Weights of a small self-supervised image encoder.
Model: 5.84M parameters, 48-pixel images, arch preact_resnet, norm batchnorm, activation silu, depths [5, 5, 5], widths [48, 96, 192].
Data: 295000 training examples, 5.2 epochs.
Rows from block 11 of a small self-supervised image encoder, named by matrix and row number. Rows with one number belong to one channel. Each number is 128 + 32 x the weight over its row's rms, rounded and kept within 0 to 255. All counts start at 0. Numbers have three digits each.
Before each channel's rows are labels from the 100 images, of 14976, where the channel reaches its highest value: "peak at" is the part of the image that holds the peak. Only what is clearly more common there than usual is listed. The data: fractals drawn by 1,000 iterated function systems, in grey. In brackets: how many of the 100, against the usual share in percent.
# convs0: first 3x3 conv (model.blocks.11.convs.0.weight, 192x192x3x3, each kernel summed), inputs 64-127
# convs1: second 3x3 conv (model.blocks.11.convs.1.weight, 192x192x3x3, transposed, each kernel summed), outputs 64-127

peak at: top right (28 vs 11.1)
convs0.111:060155106077131154092089194070141162111093113141122133143107147098162120158095077143125130131091132139129183188128078149167103005144173075216114122098105193107120155095073171160108137066115148
convs1.111:150096093109129121135162110128113149106040135118131117124134170124130154078150134114111155130137116099130069102128116066000100114038105107122098128121133144140098102095100141136118113118123140

peak at: top centre (41 vs 11.1); top right (28 vs 11.1)
convs0.129:142146125079170071145112148027137142133207164109109103136013116077116179132161166117080052148118158152127129022103180136101134118142129116130141150144121040066179144154068107175189114164127159
convs1.129:135175158140068169114177130107128106160107077118119148142020139082153117161087091167218162156151136162216188098199157096158168128109174120106107136128122116133122116178151147152084154120186102

peak at: top left (27 vs 11.1)
convs0.158:024167088081125116108067152133159154126158158107064156138091161131138115160172064143100110105116154139145118118139099143137129155078195113148146164076107117073144133107101119155129173043087136
convs1.158:105176096083141067095220104133089163089000129108130134101090140125129125113081101117151158153088099082108113054110114101108107077089127111121120088132106167155132120118139145064126094076117162

peak at: middle left (36 vs 11.1); bottom left (30 vs 11.1)
convs0.146:088136119119182154129113155134140093163118131096136101155099092082092186103104125153158143148134195139178148106123137158120113079183132088151173132064091077146173141122136071107203110081124155
convs1.146:120125173120146079108094071126106095117211093089094119091110098086085094047179137160113105113149137143125141172125141160097122144115099078103099132127127078092087080098139103144089176204133140

peak at: middle right (39 vs 11.1); centre (38 vs 11.1)
convs0.82:033140148065147017090141156098160144087162108134121157163093142047156190138179105152134118150126072172164100146160057103099128116114129092129186097078070176117127156126136153152135091127053157
convs1.82:124134128143146118131093171158168153118090109132131125109135155143132082159101154100096081121166127078080109117162135104124131179160124132193158134181135108160159167152145158114160132141169124

peak at: middle right (29 vs 11.1)
convs0.91:099142125079166049096072134048135130092110154099083137148133144060128163153142099151150112129138090149173099107103114124042121114106118102123181143082111108155142151191132107132163152125131163
convs1.91:149196154141162111143113183139134167158140200141167145127118126197160166179131164110132127114139151104155092134172149145197150064088199126163121127117107186121142154178175152115134161172139102

peak at: top centre (51 vs 11.1)
convs0.114:130134150071124056102100146091178134106157082116120093133046117127129118120179174136051147144121133152169191167112167126114147137130116169129069119123089131084144134115019094222167155125167155
convs1.114:126124100138046139135117087165092162148116138133083132106040136132146111123103099111204157116131116136144123071183053101144143127107155122105134160039140120094086159139095137106082105090123050

peak at: middle right (47 vs 11.1)
convs0.115:111118144092151045124108123052165151113169109117126109158115168060168170124120156142149121115145121127168114119129138144007153047073111107140153086057092120166133150196120131122158143162126153
convs1.115:154110128179126138137135169124161143167196192141136128162132126191157136130144160132132086123170118150146108107105153169183152114158179130197116143087121089136166156196083172135157138156136100

peak at: middle right (74 vs 11.1)
convs0.45:139113161086136000120123168077121144106093138084100164126132160078136157168129167128142124122143103119164114117115046142039118092042134099135169072135090120156152160203137118118164125159128141
convs1.45:081096115134171073112078129133134140098187121118120103114107138121095039192064123077092058116147082109097095111134131157142080167116090147150097114126114105111139108104066125110145144154115124

peak at: bottom centre (43 vs 11.1)
convs0.59:091141155129141071110094153108131166116133194103092151148092156110184170159095202123184121126144152094152121147134059176083139038075083115144157079077078108112126150181100175099156172172120132
convs1.59:111153120129131159113160183136132184095212138151132142139168167169150161148209160143125111167116133185107088174097126204148120153169123117180174118125129153158138131143101171163150170154186136

peak at: middle left (38 vs 11.1); bottom left (28 vs 11.1)
convs0.88:071150050050134136116104189121129139144178172076057126150110119118139150143103082110139134126102170146174159112115107174145119101104205102162151165106130097074153137133109119137124125067133128
convs1.88:109118133117101046069129079143098116102066073067117120101102110108100099090102109114134138157121072096134108091132120101115126093106135096086078090133089104111112099096159105089109108114089142

peak at: middle right (28 vs 11.1)
convs0.51:095117142104145105126114136108090113111246064077098116162133102058141126144117068142169150160127139180119126189182090187134123126086101165130123091095123051083146180161079096156160151119191139
convs1.51:137165118121065178133170102132115094131160164098122131112164174097154183162104101148130123189115118110116134151177113119152071101096118152079139121178128073125122120084188130130101045112146058

peak at: middle right (40 vs 11.1)
convs0.100:035135140037184120100081141087129144086117138082102145158097160069139161160114099158147143167133146140150136092091091147109114127067143112139158145076106087102135155161118130127158123098105146
convs1.100:170204153123164126131236208109127129129127191161166149126093131141161177181166154136171132136130147143115095148098112170075132097124110149170207087133121161161135177163133161122111167147181180

peak at: bottom right (33 vs 11.1)
convs0.31:125166148131125083144141111090117140152188152103126088131101110099133164149127141104149138133121192137145102145140090186134128111139131147147106108066145099145165139200092107107161167149125158
convs1.31:171113128146053175162073110161067113154215133090122128171161105149129100076132129184124083182135133107116164169158105135108130146132158156144123119119171111173175150162060147165146082098153103

peak at: top centre (28 vs 11.1)
convs0.98:089134113059195096125120190055145142122092137117106130159077149082128179156134128140102109146136121164156171063098147115117141130134119125171142119110084116073144154161113123123165078112115157
convs1.98:111202133166123159121038190134154128152154159158159151111135131167120138181156144094099118136117127158136119190152161121173153155134175105138136110172139136130162137112226127143152156152108109

peak at: centre (63 vs 11.1)
convs0.41:014162060117148138146120124104096120152229147106102064139091103125094188101169117136099084124115147126122024129085169160128123170144158123107156149069122088092174081150101115091139160121155153
convs1.41:134103107178122090095151065166130106144141118123078109140152147073097098128125144116169152154142073128149176122116153078065188089145096124078098106108128149128124176109105095132126104137160125

peak at: top centre (53 vs 11.1)
convs0.71:044118159073218096125135134058142105130107128099088087132104158059112161147160062168147080138146125166152085083056132181086122125114122094133142173071109118115157122149160091150153183115095149
convs1.71:141211094116134078110141132109122100147105151124131145081100088152117158140145154109138135127105148125130124080158156089136147080113168096127118143153110179126149132155174134144113124129180079

peak at: bottom centre (56 vs 11.1)
convs0.152:076152105120172156090098176149136106113050155109100123162114130100135158149075048189166138159142136132154109112094032117093080050136130105171162126092089108109113148102138125126129137076107161
convs1.152:109107130103150136099103088068123122114083137136155085151178080100084185116132136131118147137034177089132116157131139141128124110060126081065113157111129151096123103192143086120095151177155068

peak at: centre (65 vs 11.1)
convs0.73:050153169073167151079121179084138133107091129134138157135070108078139153154152088149148096150087092100135091118081103131168108152130130079158131145115107156141140132081174129166143116097085171
convs1.73:114158121109170127139050090123145115118111088112120110130126120174117056084153155090018092140137146109081151085156128062090148143104151120126093150156143117104124103139116147092134104113085165

peak at: bottom left (45 vs 11.1)
convs0.188:108137126091138134144143158057110166141187135138123108107083114131116164164133127068125092107067179138151126160101082169155071108221121094089133115084123126123136109147126146056144127102153149
convs1.188:132152115144101101114129090135127110137115046104114099151130127134083034134133097110097131122168114071134146102123150080120165122137159145132037137144147114066122138054118087123083045106089170

peak at: bottom centre (34 vs 11.1)
convs0.119:027144051049153144139109166114125144158221118084075136173081126102145137116098096144145123164124168177155130101150096156127127104096167071156138087078059104091155140105094140102135135092158117
convs1.119:171131192138092091068178105114117090091071154103125152086129113120124130128133109115112147181099083069120063107112142146116115086137093133095140085162117130177131135094226102068113126111119173

peak at: bottom centre (33 vs 11.1)
convs0.63:051113165110156047124159139104146161127168118111124111156081148060147177107143175165148173126159139149171074088134089131080136114073139102148158078072111149105161158188151130118163111171062159
convs1.63:136122145135130141149073182111135143143182163149147162138162169137124133192124170088140107120186119119127156188138130158149132160214126129162158082151115128195165168150125142149200149128168136

peak at: bottom centre (33 vs 11.1); bottom right (29 vs 11.1)
convs0.64:054143127051177088119099154085136136107163133078108118173114144063150168155077140149157154177134154134145165090134078162104128086061104108165157088085076070100134173148117133126146106143103146
convs1.64:182183180130129143116176217099123114108186183155157148133114139160157169175194141165164145120130149143141102194060128190096133112142078168166216106140124133153129185176124134143109190147189156

peak at: bottom left (31 vs 11.1)
convs0.96:070128128139179111116131162121152152130109093102098109166088148060144172089114154164153150135126150144157070143093098138086110074129131107155159106061125101124156100177115138085171094095134145
convs1.96:103118145125147112126135166108148121113191137145142140138131187143116098071152131164088098137111114124119208084079135130163096132184074113190101090115131154122132113073130124112175163196130200

peak at: middle left (61 vs 11.1)
convs0.27:125120129099145058135123188084132109129047168107117154139068111120140162135124099123139125137169068129137048042102115109089159147078117146161179122104093122113134150128120142149120144134149137
convs1.27:098073102085177108114030131132101141100089101119114062136136112095087080103074122112050113108138121149079174125135108113141087153094104106119111109172095160105094085077091102108127150133082174

peak at: top right (29 vs 11.1)
convs0.105:116132087139163125111126172090146096148177113059119111155118116095164151118154073123083116145113113137112142136162111114114095071133169175208128111114139122073141154145086115179152103093106157
convs1.105:126113167118098126103123120107093097109132169085142159107129117162136137120148096095174169094102113089128115183128122132142106140062124142095148103125129105097095136184096100155148124067129041

peak at: bottom left (45 vs 11.1)
convs0.190:032154089095130142118052191135125125162042134099094151147080128063164122156097145147078088116146137156161075111158021174093122078131179128176136111046095157124118131072079174103131163082104113
convs1.190:111122190101149071105199107106109153096116161125155140116165135148119168076132074141101168111109087074078130180106106147118105096095077105110144121168125199161084128136159130105085142144129182

peak at: middle right (31 vs 11.1)
convs0.92:081169150045155046158109118069134166136157157094128111133053156091130181174118165126137137127151182109155142122120116141066125115072148111128153130063118090137141145186066125137160156134152163
convs1.92:146161154134112108149203188119137134173192174144148154155126129120166195167129152148155123134157154153151081160157111164101178151179193152186180111139112141151190191147155177139157145135170125

peak at: bottom right (31 vs 11.1)
convs0.182:107143168109164046150135122066095143116213103104099096119089125136094169126165189092119106160089171112126129138088118144129119177101084114114152091080129038130177152192107086123173146204119143
convs1.182:132117103130095139135087105145136121150164028128112144116120154104148023120093108156110082156197083106150137135147119067129148137113152167145074163115134136130167108119081139125145087112164091

peak at: bottom right (46 vs 11.1); middle right (40 vs 11.1)
convs0.85:070122130078169125155112189077167122151129122091111146168099094021154131129073153149149101138125125168161089108143061130069131088043166101157151084128091079111166134121107146117166152111139105
convs1.85:131152133120136103079114123164096089086132111122129119106114090128077140153098097082129139119141054065121094147131157165129065092103070120076120069155117095180091101062139082095110144144147157

peak at: top centre (32 vs 11.1)
convs0.48:130131156047172098150157125015129152123105153130135104146061132091119177160119121142114114150151174104151110087123147125110118117168122141159129120074125130118161145181096121127185119078176179
convs1.48:151063136099130154186054130100127105164168098106128110164135017173155134073153142135085044100131145148155182059147160076115177151161199133119122172131172083150142100155087156150134109145078144